config.yaml
model: "segmentation model"
dataset: "numbers of one to four digits printed on busy colour backdrops"
train_examples: 147500
image_size: 48
grayscale: true
crop_scale_min: 0.8
horizontal_flip: false
translate: 0.12
num_classes: 11
output_stride: 8
arch: "coatnet"
norm: "layernorm"
norm_position: "pre"
activation: "gelu"
mlp_ratio: 3
head_dim: 32
fused_qkv: true
qk_norm: false
parallel_block: false
inner_norm: false
patch_size: [2, 2]
depths: [3, 3, 3]
widths: [64, 128, 256]
init: "kaiming_normal"
residual_init: "scaled_by_depth"
optimizer: "muon"
muon_scale: "original"
lr: 0.02
momentum: 0.95
nesterov: true
orthogonalizer: "newton_schulz_5"
adamw_lr_other_params: 0.0022
ema_decay: 0.99
steps: 13000
batch_size: 512
epochs: 45.1
lr_schedule: "cosine"
final_lr_fraction: 0
warmup_steps: 650
weight_decay: 0.0
adamw_weight_decay_other_params: 0
Rows from block 5, named by matrix and row number. Each number is 50 + 12 x the weight over its row's rms, rounded and kept within 0 to 99. All counts start at 0. After the name is the row's rms in percent of the matrix's.
# convs0: expand pointwise conv (model.blocks.5.convs.0.weight, 512x128x1x1), inputs 0-63
convs0.57 106:63 35 47 29 41 51 68 59 63 57 39 73 66 44 58 53 59 57 43 55 65 63 53 50 65 67 75 64 44 47 30 51 27 47 29 52 45 42 44 72 50 44 29 76 33 47 60 42 55 56 53 70 49 59 69 49 63 50 48 57 45 42 41 25
convs0.58 123:58 55 55 41 55 64 39 48 24 46 56 38 39 60 34 52 66 75 50 33 41 42 46 30 39 43 39 44 61 42 56 71 54 56 59 56 51 40 32 42 50 51 34 31 67 47 62 42 51 42 38 67 48 51 61 43 61 52 51 46 71 29 62 68
convs0.59 051:52 36 33 44 56 55 31 62 57 67 42 60 30 61 55 51 51 62 66 55 52 46 58 52 34 47 31 40 44 46 45 57 48 45 34 58 67 46 68 41 54 44 45 60 56 53 60 53 54 58 74 37 51 42 69 49 32 58 37 52 51 60 56 54
convs0.60 129:42 60 57 40 65 39 49 47 66 53 51 45 38 49 41 59 48 54 44 52 39 55 43 67 32 29 74 43 90 42 42 51 36 56 32 38 25 72 58 79 49 40 55 60 41 61 56 40 50 37 61 54 82 36 49 61 43 57 51 36 53 43 32 35
convs0.61 077:47 47 40 35 34 63 56 34 26 49 59 57 38 52 73 52 30 55 47 72 50 57 52 42 64 50 47 55 67 56 60 43 47 45 23 49 45 41 36 75 43 31 43 64 57 60 45 46 57 56 43 45 58 50 25 20 61 26 52 48 57 73 52 38
convs0.62 096:51 69 60 27 67 59 49 62 49 56 27 57 47 45 50 07 60 55 25 29 77 63 44 45 59 32 60 51 42 68 72 57 44 49 33 50 62 65 42 29 35 43 51 40 47 29 29 27 48 28 50 39 57 39 74 44 54 61 32 44 55 53 63 55
convs0.63 067:49 53 44 46 67 30 41 51 75 34 66 56 39 61 60 56 52 66 40 44 56 34 51 62 39 54 62 65 44 52 42 44 68 58 57 48 80 59 61 34 58 64 47 59 41 62 48 55 30 37 41 53 29 48 53 57 41 54 48 47 31 45 45 22
convs0.64 092:37 54 52 37 35 65 55 37 53 40 50 48 52 47 44 45 50 63 33 49 73 63 58 44 30 49 59 55 51 26 42 51 47 47 61 60 69 30 53 48 39 53 55 58 33 49 63 63 45 51 45 45 42 55 41 46 46 49 60 66 66 53 25 52
convs0.65 123:31 68 48 34 35 47 50 29 56 56 38 58 70 50 42 69 51 49 55 58 48 40 31 62 42 43 55 41 63 61 43 37 50 55 43 44 66 43 41 61 42 61 60 48 47 45 53 45 77 63 69 44 39 31 43 28 51 70 45 35 45 38 50 36
convs0.66 049:50 74 39 41 60 37 51 42 62 51 60 50 46 35 67 48 58 43 51 40 34 35 45 51 22 60 53 63 55 40 52 41 61 76 44 59 46 45 59 74 39 78 49 45 31 58 39 41 42 51 52 55 63 48 57 52 45 53 35 55 46 50 50 41
convs0.67 140:53 47 55 41 55 37 51 27 69 47 65 37 49 65 39 51 65 82 46 57 31 37 63 55 54 45 35 57 51 43 46 33 70 49 58 54 40 37 69 68 45 58 39 40 43 35 68 38 39 39 55 57 53 53 37 41 64 72 65 63 46 53 52 55
convs0.68 095:53 49 25 39 54 58 40 65 50 57 57 35 27 42 40 47 46 61 67 61 44 49 53 48 54 53 77 55 39 68 41 77 62 45 74 49 39 59 56 55 57 59 46 56 39 46 63 47 59 76 35 31 55 27 39 26 50 76 43 38 73 52 41 49
convs0.69 091:34 60 39 50 37 47 30 46 64 39 61 58 37 52 42 46 50 48 57 38 44 31 43 83 36 45 50 47 60 38 52 45 53 60 41 32 64 73 45 64 74 55 65 55 66 27 58 65 35 68 38 53 43 40 33 25 44 50 67 44 66 44 42 42
convs0.70 147:43 69 30 43 55 47 32 34 45 40 48 57 54 45 32 54 61 52 48 22 47 25 61 63 76 56 40 65 54 56 40 57 51 33 50 64 69 51 45 22 52 45 60 84 74 43 42 29 62 44 52 61 62 42 55 39 31 50 49 56 55 46 55 41
convs0.71 086:18 64 48 50 73 42 62 43 71 30 56 20 47 40 57 55 56 52 26 47 53 42 55 66 31 52 54 54 54 54 62 19 62 54 53 48 53 54 60 41 81 62 71 61 23 48 66 57 51 47 66 56 62 53 58 64 48 33 57 50 50 43 56 52
convs0.72 066:46 35 56 59 52 54 33 57 53 67 33 77 66 41 30 25 48 55 59 57 51 47 39 45 57 16 46 53 58 46 44 41 66 35 52 76 49 58 53 42 29 51 51 49 51 42 43 50 67 72 29 46 47 44 39 44 59 61 49 52 46 49 54 64
convs0.73 099:41 34 45 34 52 56 29 21 43 41 36 62 41 49 30 75 42 31 63 39 52 33 47 58 47 52 50 70 37 61 49 42 74 69 60 53 42 41 60 45 26 36 69 49 55 31 50 62 39 30 44 48 64 50 37 73 55 67 62 57 41 24 55 37
convs0.74 066:41 57 38 62 47 52 52 54 44 57 44 50 34 69 60 35 19 67 47 48 40 56 59 53 58 40 43 59 54 57 51 42 45 56 39 60 69 57 32 43 48 44 57 38 71 31 36 42 41 79 52 61 45 50 43 38 55 23 48 50 50 75 44 38
convs0.75 075:33 40 26 25 55 82 54 54 41 46 51 55 55 56 49 47 67 43 60 57 58 56 45 44 60 70 34 32 46 44 45 46 37 32 39 77 55 51 65 43 52 52 40 55 48 51 47 65 37 53 79 60 49 57 61 50 38 66 39 46 68 43 42 34
convs0.76 154:54 35 59 48 57 46 76 61 62 44 53 54 63 30 25 41 46 51 58 35 34 42 45 58 43 30 53 66 50 41 49 57 29 34 45 54 63 48 54 85 55 57 53 55 50 39 51 38 29 51 61 57 49 50 63 56 61 65 68 38 49 44 48 47
convs0.77 092:38 63 36 46 53 49 27 42 62 59 49 37 45 46 15 54 51 68 64 57 55 33 35 69 32 54 38 52 29 32 41 41 61 29 44 34 40 66 45 55 33 69 45 44 48 73 42 69 46 49 69 43 37 38 24 53 46 48 59 48 59 44 34 53
convs0.78 082:28 60 30 63 53 45 43 53 70 56 54 36 26 64 39 66 59 58 43 27 61 67 35 36 49 66 63 41 34 60 31 44 55 50 53 65 52 43 51 42 50 48 47 56 44 51 66 66 46 34 35 36 42 45 76 17 44 32 59 35 56 51 40 40
convs0.79 124:68 53 61 47 53 42 51 64 36 59 53 42 54 51 35 71 55 47 45 33 47 20 61 42 56 52 60 64 66 40 62 62 50 62 71 35 63 54 52 46 39 67 56 49 58 53 64 34 45 33 49 58 29 50 60 36 45 54 30 35 69 71 36 43
convs0.80 085:56 60 25 67 68 50 62 49 61 50 40 51 54 51 43 63 17 73 26 52 54 49 39 47 41 56 50 45 47 59 41 42 55 56 46 63 52 39 32 54 36 61 46 85 49 46 31 49 43 49 70 53 54 39 51 64 57 55 45 50 60 46 58 26
convs0.81 120:37 38 59 32 41 63 21 70 40 41 32 47 62 60 18 53 39 48 64 41 55 45 53 48 53 67 42 64 56 41 60 51 73 47 60 35 40 47 47 59 38 35 56 52 50 35 63 46 50 48 58 62 53 71 69 30 51 58 51 70 49 40 42 71
convs0.82 062:49 62 48 54 58 69 65 30 51 55 59 69 49 40 55 55 50 40 54 56 23 54 43 44 44 44 50 47 41 20 53 52 30 38 70 50 43 78 71 34 45 63 60 57 42 64 60 63 72 54 28 62 61 76 24 60 59 48 38 53 36 47 33 66
convs0.83 108:53 49 47 65 37 53 51 51 53 24 46 53 30 38 41 62 49 56 51 52 41 43 35 34 55 65 62 48 38 45 75 40 31 64 59 58 44 57 61 66 37 34 39 53 40 55 62 39 76 56 61 50 54 38 55 53 67 56 40 64 55 56 45 20
convs0.84 091:35 35 28 47 60 51 47 68 46 46 46 62 24 46 50 43 63 45 45 59 57 33 58 59 45 43 50 62 44 43 63 60 73 47 61 65 60 41 46 37 77 69 60 53 48 56 59 60 50 71 78 45 42 38 58 53 25 32 46 27 51 48 40 60
convs0.85 082:67 57 70 62 35 43 57 67 57 35 58 36 42 40 64 64 38 43 47 65 61 28 51 62 62 45 45 38 52 60 54 60 33 46 34 73 46 36 50 63 24 54 46 40 53 39 47 58 57 51 47 59 42 36 72 44 62 65 25 55 51 53 44 27
convs0.86 067:65 68 43 67 57 52 46 54 44 67 66 60 38 50 43 69 39 40 63 50 63 17 47 35 59 72 72 62 57 32 50 50 49 56 52 51 66 34 46 52 32 42 64 31 53 57 50 40 51 56 36 44 45 66 34 48 52 63 51 40 59 74 62 30
convs0.87 094:46 74 20 44 52 48 48 39 62 76 46 55 71 59 63 53 64 44 35 47 59 51 41 47 44 51 48 50 74 57 33 57 68 63 43 48 45 60 57 66 71 44 70 44 47 49 39 45 55 42 49 52 40 40 38 55 75 31 28 45 60 53 26 38
convs0.88 086:55 24 39 21 35 50 31 45 37 56 39 34 56 57 62 54 40 41 57 44 43 41 61 56 29 55 43 43 40 72 40 62 35 50 60 39 56 55 35 45 56 51 70 74 51 63 38 51 64 44 69 47 44 53 73 54 45 60 34 62 51 51 70 43
convs0.89 110:49 48 49 52 55 42 31 50 49 64 59 86 68 39 44 55 58 53 32 55 54 47 71 51 60 53 30 47 51 44 61 48 57 44 56 44 50 61 70 63 62 47 64 49 41 67 34 48 26 53 24 38 66 57 55 39 59 61 73 47 41 58 59 58
convs0.90 108:51 52 46 28 54 35 19 47 69 42 41 41 39 35 39 66 48 50 56 60 55 42 40 55 38 37 62 51 59 55 46 29 50 55 56 47 27 55 43 60 72 63 36 52 31 32 54 73 68 43 30 40 40 57 46 35 61 54 26 62 31 42 58 59
convs0.91 101:63 60 44 18 37 33 54 44 37 46 58 48 47 76 47 70 48 55 56 44 36 50 76 43 50 52 44 41 61 53 51 70 63 44 51 56 61 33 52 42 67 48 41 64 52 68 49 55 36 41 48 52 38 39 54 50 43 42 73 56 64 24 67 54
convs0.92 107:66 51 55 65 55 43 67 43 45 62 62 50 54 61 41 75 58 70 37 67 53 47 70 64 55 56 47 41 55 35 49 56 70 41 59 45 80 48 51 44 61 67 54 52 51 59 73 51 43 54 61 42 63 39 50 30 57 62 59 52 48 42 34 56
convs0.93 080:63 45 52 61 10 66 44 52 51 41 38 64 47 61 48 58 61 54 60 76 80 32 30 79 43 49 47 39 43 26 64 48 47 48 63 65 68 65 53 45 45 69 67 56 41 36 40 51 67 36 26 40 56 60 58 53 46 55 50 37 45 50 42 59
convs0.94 111:64 50 37 46 39 45 62 31 56 35 42 35 67 45 34 34 65 56 59 49 43 45 46 21 57 52 67 71 52 42 41 44 71 80 30 37 44 38 54 49 59 49 20 69 35 60 50 31 60 40 52 63 49 27 51 38 32 65 39 50 38 30 44 57
convs0.95 083:48 49 49 46 40 61 56 40 59 82 18 53 75 52 33 79 55 52 36 58 52 42 52 66 55 56 44 36 50 44 51 56 54 21 46 46 56 57 53 51 37 63 50 52 54 39 60 59 70 59 50 35 62 51 66 44 54 38 44 49 52 44 47 56
convs0.96 155:28 52 45 33 61 37 56 42 43 49 45 52 35 46 35 51 48 33 43 51 28 61 50 69 52 40 44 47 48 39 55 32 54 67 52 72 41 68 50 38 38 67 35 56 45 42 56 42 47 29 57 30 56 74 39 38 31 61 47 51 49 57 35 45
convs0.97 101:59 50 59 56 47 49 48 43 54 54 42 56 70 61 52 72 67 45 30 41 49 59 64 28 61 57 64 40 36 47 58 68 43 46 38 51 55 46 42 49 46 35 47 49 57 15 51 41 37 52 43 37 43 52 62 38 63 47 27 74 39 34 57 36
convs0.98 097:55 48 42 49 56 46 28 41 36 43 26 50 38 48 56 71 58 35 41 69 57 55 45 80 44 51 43 47 40 46 56 53 39 66 76 48 64 71 49 48 45 53 48 59 68 31 45 46 59 48 61 40 72 53 43 50 49 53 67 43 28 68 34 57
convs0.99 063:56 64 50 30 40 54 25 24 60 28 61 52 71 39 34 45 62 59 50 53 53 46 49 42 49 55 39 45 49 38 33 43 58 41 56 47 64 64 67 65 78 47 77 51 25 47 50 81 55 72 31 30 58 44 60 39 38 45 39 48 54 39 66 62
convs0.100 074:43 35 72 43 52 25 67 56 47 57 41 55 45 51 58 71 55 47 62 82 64 44 48 51 45 36 45 43 53 71 43 47 60 44 53 56 66 65 30 22 30 45 32 49 73 30 56 43 39 45 50 57 41 51 37 43 42 52 55 44 30 62 55 49
convs0.101 095:31 57 62 44 43 47 59 37 45 53 50 48 67 55 49 46 53 55 44 60 28 35 46 62 57 60 62 51 49 47 52 27 56 63 70 52 56 28 62 49 36 43 51 45 32 47 47 46 59 60 76 50 52 56 60 48 57 50 76 69 34 40 60 73
convs0.102 072:60 42 45 53 30 54 63 55 22 47 42 48 50 48 40 48 76 36 74 48 56 38 49 54 48 74 49 20 50 34 73 39 48 45 54 61 30 56 67 56 45 55 55 41 53 36 37 38 56 63 52 31 67 41 42 46 54 57 48 46 37 47 53 61
convs0.103 107:61 46 56 47 47 84 60 58 68 44 53 48 62 45 42 57 37 65 47 32 45 49 36 47 38 24 33 65 37 61 51 68 36 59 71 70 51 57 65 61 35 57 30 75 50 47 51 35 68 67 50 38 62 27 54 56 40 54 40 53 44 45 59 53
convs0.104 072:43 53 56 62 51 57 61 55 37 51 39 38 66 32 32 45 57 65 41 52 57 49 37 35 53 50 34 55 23 41 36 63 49 75 68 57 30 54 54 54 25 23 45 49 69 52 51 50 55 49 65 38 56 30 62 36 55 85 63 66 54 48 40 49
convs0.105 080:45 41 62 52 69 57 49 50 78 46 38 48 36 56 50 69 78 50 47 51 34 39 40 65 36 43 61 59 54 57 67 39 48 37 44 44 41 47 46 46 50 52 24 46 32 54 56 45 52 68 33 45 47 54 54 47 40 62 71 62 69 31 61 57
convs0.106 104:49 40 39 64 53 38 46 42 30 49 53 36 37 57 62 51 51 48 57 29 21 48 55 41 42 41 52 63 60 46 40 57 17 68 61 42 56 71 47 59 58 59 54 54 78 62 53 55 53 62 83 62 60 55 53 40 52 31 52 38 62 58 27 19
convs0.107 156:73 67 49 33 66 38 45 50 45 41 53 50 42 36 36 68 35 40 52 65 38 55 46 55 49 38 39 48 41 47 68 62 52 71 55 43 41 42 39 50 37 61 47 51 42 34 87 63 55 51 46 57 31 47 59 67 37 51 48 48 65 42 58 20
convs0.108 096:45 65 39 57 50 61 51 60 37 35 33 56 72 34 46 48 53 51 59 47 48 67 47 32 54 48 45 35 29 40 56 58 41 56 40 60 80 61 47 51 44 42 41 48 61 41 54 56 51 36 42 44 26 62 62 59 41 42 31 36 39 45 40 54
convs0.109 124:47 60 46 45 41 53 50 67 39 56 26 54 29 40 38 38 45 52 59 78 44 62 58 64 61 61 49 42 54 69 63 32 53 48 56 52 45 53 32 39 61 24 51 59 59 51 45 59 57 78 52 65 60 44 44 70 54 61 53 35 54 46 48 81
convs0.110 084:59 67 42 40 48 40 56 31 50 67 54 46 42 49 62 68 33 51 51 37 38 46 49 37 53 33 51 72 71 47 41 52 51 32 61 64 59 52 58 47 49 20 65 37 54 46 77 38 49 61 60 68 24 44 61 25 49 45 43 28 64 67 57 43
convs0.111 132:51 74 46 46 42 52 34 48 52 51 42 64 44 50 38 33 48 69 45 63 58 34 43 51 62 26 48 73 52 52 35 62 60 40 48 41 64 29 43 62 70 51 48 46 23 45 45 47 71 68 51 59 31 41 59 37 53 33 55 44 56 59 40 53
convs0.112 086:36 45 57 39 46 52 62 41 50 50 39 51 47 60 72 39 55 41 52 54 62 35 40 44 47 56 39 53 67 54 53 52 45 65 63 23 49 66 36 49 54 29 43 58 39 81 46 48 55 57 41 62 42 57 37 55 37 47 41 55 38 65 41 67
convs0.113 084:70 58 28 47 53 60 37 26 58 62 67 30 18 57 57 59 45 41 53 58 64 53 52 41 55 31 45 51 50 64 44 34 41 70 76 37 36 71 44 48 70 53 32 35 54 53 49 61 60 61 35 54 51 45 43 33 45 55 62 37 51 64 20 21
convs0.114 069:37 62 56 35 51 56 50 50 47 69 57 38 44 44 35 62 45 40 43 40 39 53 41 44 31 45 49 74 56 50 56 43 58 44 38 54 37 47 29 57 39 56 45 77 36 56 51 51 45 45 44 48 66 37 58 57 61 46 71 73 56 35 64 78
convs0.115 096:55 52 58 52 28 49 47 41 78 62 43 46 60 49 43 50 52 44 52 33 62 47 47 58 44 38 48 66 79 56 52 26 37 29 61 52 45 59 30 71 35 56 31 50 41 64 41 53 35 40 50 34 65 61 53 84 47 49 54 40 46 43 46 43
convs0.116 079:39 30 41 36 76 47 53 60 63 46 41 29 31 52 46 48 76 84 60 53 35 59 53 67 40 56 37 56 49 61 48 38 55 55 53 40 47 51 43 87 43 63 34 32 34 44 72 37 65 54 59 55 45 52 47 54 29 62 51 61 64 36 64 59
convs0.117 082:49 46 52 58 31 45 33 75 62 50 57 53 50 53 43 49 48 62 44 61 32 38 52 76 47 50 36 33 58 57 53 37 50 31 71 52 42 58 67 43 56 60 45 36 45 44 54 46 59 47 31 62 49 50 45 56 59 58 42 34 34 38 49 42
convs0.118 152:51 40 43 35 61 31 51 50 49 54 50 63 50 64 21 39 40 64 44 63 56 48 36 64 54 51 74 42 54 53 47 66 55 60 41 55 31 58 50 52 61 60 38 53 51 51 27 32 47 58 51 34 40 39 61 55 53 51 55 81 64 21 47 53
convs0.119 092:37 58 39 48 50 56 52 31 44 43 62 69 48 67 32 42 46 57 62 49 52 53 29 41 39 44 42 66 57 35 48 35 62 58 60 41 49 50 55 46 46 48 57 41 56 49 48 59 24 14 42 41 72 42 18 61 49 46 56 36 35 60 61 18
convs0.120 101:47 46 38 34 68 54 40 43 68 33 29 47 47 39 28 62 66 66 66 57 62 66 40 69 42 50 42 53 34 56 21 27 40 29 58 52 45 69 44 62 50 50 47 48 40 51 70 65 50 70 44 58 53 41 29 49 50 54 46 52 47 44 52 20
convs0.121 100:63 28 36 59 37 30 37 62 31 37 61 42 35 47 56 74 53 56 42 64 45 39 66 25 51 48 59 56 55 46 45 53 53 39 65 43 68 54 41 42 74 44 59 51 51 55 51 34 33 48 61 40 40 35 60 27 35 35 77 57 47 48 35 34
convs0.122 132:56 43 30 60 44 56 37 63 58 60 44 51 36 55 36 50 53 24 59 38 62 42 59 46 56 36 41 48 65 44 39 56 63 46 36 63 50 52 37 42 43 69 56 47 62 42 38 32 43 50 41 50 48 37 37 33 46 61 58 36 50 49 74 68
convs0.123 083:26 69 51 54 47 41 52 38 28 44 45 35 36 49 27 48 53 68 57 42 61 49 38 67 42 30 46 65 52 46 62 63 46 52 59 61 63 50 60 66 27 50 59 64 56 60 53 51 41 49 65 43 44 59 60 60 54 41 54 18 51 28 53 45
convs0.124 066:56 42 66 51 62 46 49 48 46 35 32 58 46 36 48 29 63 68 61 54 58 37 75 67 46 45 51 50 63 45 35 61 57 46 66 46 16 46 40 32 55 55 44 84 44 59 48 45 45 77 51 55 47 63 35 47 46 52 53 29 65 70 35 29
convs0.125 112:55 65 24 54 46 50 41 58 43 52 41 76 34 63 36 47 64 70 54 42 60 33 65 50 62 42 59 46 47 42 37 40 61 45 64 56 64 60 55 43 41 37 40 65 26 62 67 62 53 31 50 53 40 27 63 40 48 67 47 60 27 46 38 45
convs0.126 101:51 50 35 55 41 21 54 41 37 57 47 41 38 54 43 50 50 66 36 62 48 63 55 36 58 50 62 55 57 59 46 57 48 61 52 50 29 64 51 60 26 73 68 71 23 59 55 56 63 53 50 52 62 61 68 31 44 38 45 49 47 58 42 55
convs0.127 088:61 45 48 51 30 59 38 40 51 38 62 41 50 49 50 48 51 77 48 50 53 43 35 60 34 38 41 67 47 39 52 44 61 45 52 77 55 60 35 59 49 54 41 15 58 42 43 37 93 43 60 33 48 56 53 57 53 42 54 49 39 56 54 42
convs0.128 091:54 60 44 46 38 18 40 58 63 57 37 40 56 41 45 52 51 42 66 60 43 51 46 55 33 50 23 43 43 46 68 54 40 43 59 60 58 43 57 34 43 79 56 47 26 59 60 63 60 36 50 50 47 49 61 33 42 46 43 42 36 53 39 63
convs0.129 075:45 51 56 41 70 49 67 32 85 50 52 62 37 55 51 49 45 50 66 57 37 24 49 54 42 54 56 77 57 52 71 45 42 55 52 51 75 53 57 32 61 42 43 52 47 55 62 59 44 43 37 45 31 59 35 33 34 70 75 51 60 72 50 25
convs0.130 089:53 55 42 54 49 44 57 35 32 59 51 58 70 55 53 75 56 41 38 55 57 65 62 38 57 48 60 49 36 49 55 46 66 45 48 56 32 52 45 55 58 21 51 72 61 67 52 51 33 53 55 50 52 64 35 43 74 41 59 60 48 40 40 32
convs0.131 076:56 49 57 47 45 37 51 52 47 62 62 61 56 40 46 64 16 58 38 68 60 53 50 46 34 60 49 52 48 60 54 20 42 25 40 49 48 31 74 32 62 53 68 44 59 42 64 44 65 49 48 39 43 43 62 39 50 49 60 40 64 69 48 52
convs0.132 091:55 66 54 52 43 49 48 61 60 49 32 41 35 48 33 66 60 52 42 57 53 51 26 59 51 49 57 70 42 48 60 53 61 61 50 37 51 60 70 64 53 43 56 34 56 57 37 54 50 36 29 62 43 59 52 50 42 58 74 52 35 71 75 49
convs0.133 087:58 55 40 65 62 47 55 66 33 57 56 69 57 40 28 65 57 25 49 59 42 43 65 38 46 47 72 46 50 35 63 51 50 60 55 68 36 34 87 72 45 45 44 65 39 84 53 69 58 52 37 29 37 46 49 54 53 66 55 59 43 53 42 42
convs0.134 100:59 33 37 23 65 41 42 56 58 67 57 46 62 55 52 74 55 44 52 52 34 55 50 73 53 39 49 59 46 63 56 64 44 31 65 66 38 52 39 49 62 62 65 42 52 62 50 54 53 48 55 70 66 63 64 68 64 41 41 61 55 47 45 65
convs0.135 095:56 45 75 44 48 66 57 50 35 66 43 66 58 45 62 28 55 43 22 75 37 42 76 34 43 42 73 53 49 56 52 39 51 50 47 53 43 47 39 52 53 56 55 47 52 59 74 41 55 45 49 35 42 57 66 61 51 68 41 38 61 48 44 52
convs0.136 085:74 47 36 45 70 48 59 54 55 27 60 62 58 42 49 54 48 65 49 31 57 47 53 67 63 28 30 43 69 35 48 43 70 60 56 36 66 50 28 54 87 62 57 58 42 59 30 46 43 53 50 56 48 58 35 57 63 52 54 50 53 64 49 56
convs0.137 095:52 68 47 48 42 52 23 46 45 41 58 23 65 32 58 71 47 54 44 57 54 34 54 32 55 50 46 56 61 43 43 49 53 48 51 58 55 45 47 46 43 41 41 21 45 58 43 43 60 55 45 62 43 51 77 45 67 42 48 36 58 75 39 62
convs0.138 073:57 56 33 61 28 49 22 32 41 66 37 62 52 61 51 64 57 49 26 49 42 41 66 51 37 59 39 50 28 57 41 54 46 45 50 51 37 70 59 41 51 26 62 56 48 50 56 33 62 40 44 42 31 71 72 44 67 60 51 47 47 57 52 53
convs0.139 104:54 52 54 40 57 58 68 42 36 62 65 47 49 29 52 49 55 46 58 52 57 41 48 60 48 47 44 34 51 76 49 40 56 28 49 45 55 58 49 56 41 41 35 26 47 50 55 45 60 44 58 86 30 61 40 44 55 45 71 75 47 49 76 62
convs0.140 120:55 59 46 58 46 34 49 63 72 52 66 39 26 70 59 67 62 27 47 50 38 58 51 44 41 55 79 37 54 27 50 54 35 26 56 55 46 65 39 56 63 47 39 45 56 59 34 73 36 51 58 80 45 35 56 52 58 40 61 56 58 51 47 49
convs0.141 135:71 62 48 53 75 70 53 54 47 71 58 62 50 27 27 38 54 55 45 45 34 59 67 59 49 40 47 47 61 46 61 68 49 58 48 60 49 62 59 67 45 45 53 53 55 41 46 52 38 38 53 44 68 47 56 53 48 69 57 59 36 63 29 55
convs0.142 070:48 73 24 56 45 31 46 68 42 42 53 49 29 53 46 52 44 63 41 59 43 27 65 62 47 72 53 62 50 45 51 60 36 61 33 81 57 51 60 35 53 37 52 67 57 59 56 40 41 66 62 57 61 60 47 23 48 44 61 56 40 46 59 43
convs0.143 056:52 65 36 37 48 35 44 48 50 50 61 51 49 34 54 49 52 41 61 48 42 24 54 56 38 64 57 50 66 41 68 40 55 54 54 41 71 54 60 37 55 56 64 49 37 45 61 30 42 69 68 66 62 32 33 59 55 49 58 52 49 34 64 28
convs0.144 103:49 47 61 72 42 51 42 33 55 36 56 47 41 64 18 57 50 57 37 66 33 69 74 41 47 59 65 36 46 36 29 47 49 43 53 45 54 76 50 45 50 68 67 74 43 50 62 46 70 29 45 58 64 34 53 66 64 45 46 45 53 71 61 45
convs0.145 119:41 51 57 47 55 56 52 62 48 47 71 33 67 53 40 61 59 46 47 31 38 48 55 54 64 76 46 21 64 56 41 32 45 58 60 38 59 59 63 37 21 47 34 51 48 68 50 43 47 30 31 24 61 44 53 16 54 45 51 55 38 71 61 49
convs0.146 123:58 37 54 24 40 68 60 64 63 61 47 30 48 35 39 67 42 59 45 57 23 38 61 36 52 47 53 37 38 47 55 58 91 46 52 51 27 48 57 21 47 36 50 72 50 45 52 45 38 48 49 68 59 46 53 51 65 66 32 73 51 39 45 55
convs0.147 116:66 44 61 37 57 76 67 58 63 50 32 65 63 56 58 54 37 29 54 62 28 40 55 35 23 49 41 41 43 45 45 57 53 32 53 26 38 65 49 46 56 34 32 56 49 50 56 42 64 41 57 65 42 65 66 46 63 53 40 58 52 40 34 71
convs0.148 078:62 59 37 54 48 43 46 53 58 51 74 55 25 44 58 43 48 57 66 42 46 60 43 83 45 46 51 66 57 46 39 76 52 45 87 43 39 45 29 52 56 58 49 47 62 40 45 30 42 52 67 51 52 58 14 58 38 43 46 57 49 44 52 34
convs0.149 127:48 50 64 26 40 47 74 42 33 66 47 55 43 47 44 66 62 50 31 68 44 60 48 39 43 31 37 71 47 65 69 42 62 55 51 67 61 41 42 64 56 42 35 54 43 55 36 51 64 48 39 55 58 48 62 60 33 38 43 11 67 31 40 37
convs0.150 104:61 24 57 37 53 76 28 35 47 43 42 32 34 40 17 40 47 47 42 49 54 49 57 53 45 58 44 47 46 63 41 37 42 45 70 46 52 25 38 49 61 59 42 45 54 58 62 31 44 52 42 58 32 45 50 46 46 62 62 61 57 46 70 41
convs0.151 070:48 37 38 39 54 47 50 52 50 51 60 36 34 37 54 33 49 48 51 47 37 39 31 48 41 50 66 51 46 41 57 45 46 63 38 38 52 72 65 64 52 60 32 47 45 47 38 40 65 68 44 43 54 34 45 53 64 32 48 30 63 58 43 39
convs0.152 100:49 58 53 53 31 64 67 70 32 53 46 65 72 33 45 55 50 42 40 48 42 60 46 71 67 45 57 31 55 56 55 34 38 50 50 69 53 67 26 76 32 59 53 59 66 49 55 53 46 47 65 43 27 46 48 58 60 50 46 80 24 58 46 44
convs0.153 101:78 61 51 67 54 43 53 64 41 59 79 58 46 45 66 57 49 57 47 54 31 54 46 63 44 59 49 55 45 26 61 44 45 49 49 52 34 69 35 30 62 47 64 47 40 54 23 45 40 54 62 50 60 24 39 36 44 55 46 50 66 54 38 36
convs0.154 126:39 67 36 52 49 28 38 61 64 44 56 51 40 34 52 46 43 46 51 53 52 78 58 62 60 40 50 69 64 67 47 63 53 51 60 52 56 54 46 50 58 58 50 79 41 28 49 49 17 45 49 43 05 53 48 63 45 62 40 70 51 51 50 55
convs0.155 061:62 44 44 76 61 40 29 65 63 51 59 53 39 62 37 60 55 55 72 39 62 24 62 68 50 45 45 47 62 86 41 67 52 56 37 54 48 60 51 54 34 80 54 37 42 67 68 50 38 40 49 39 37 50 52 29 60 47 46 43 38 56 55 61
convs0.156 113:58 56 52 44 66 77 41 46 31 43 65 29 50 45 26 36 58 65 48 65 52 52 38 64 46 52 64 69 28 66 56 33 56 51 43 45 43 44 42 53 48 47 63 39 50 57 56 57 34 58 29 59 61 70 55 55 58 54 49 60 70 39 61 64
convs0.157 136:50 44 38 60 76 44 45 64 48 56 43 70 48 33 40 27 39 79 58 38 45 53 49 40 50 33 54 58 72 67 50 60 39 72 48 70 60 42 50 45 52 72 54 58 37 54 66 47 62 56 41 58 41 17 37 75 42 69 49 42 43 40 30 47
convs0.158 103:52 25 44 28 61 49 43 63 30 57 55 44 44 43 25 51 61 54 46 54 42 55 61 67 54 45 34 61 70 32 65 39 44 34 68 59 39 42 63 40 51 41 48 46 46 82 43 39 47 45 53 58 49 28 43 48 46 41 51 26 54 55 25 63
convs0.159 085:44 42 45 53 59 24 45 44 30 59 53 55 62 46 52 44 60 63 60 42 53 41 41 57 59 51 44 31 66 53 51 48 57 33 41 55 68 76 58 53 35 64 52 45 69 41 40 32 34 53 48 43 53 29 43 54 66 55 65 41 32 61 72 42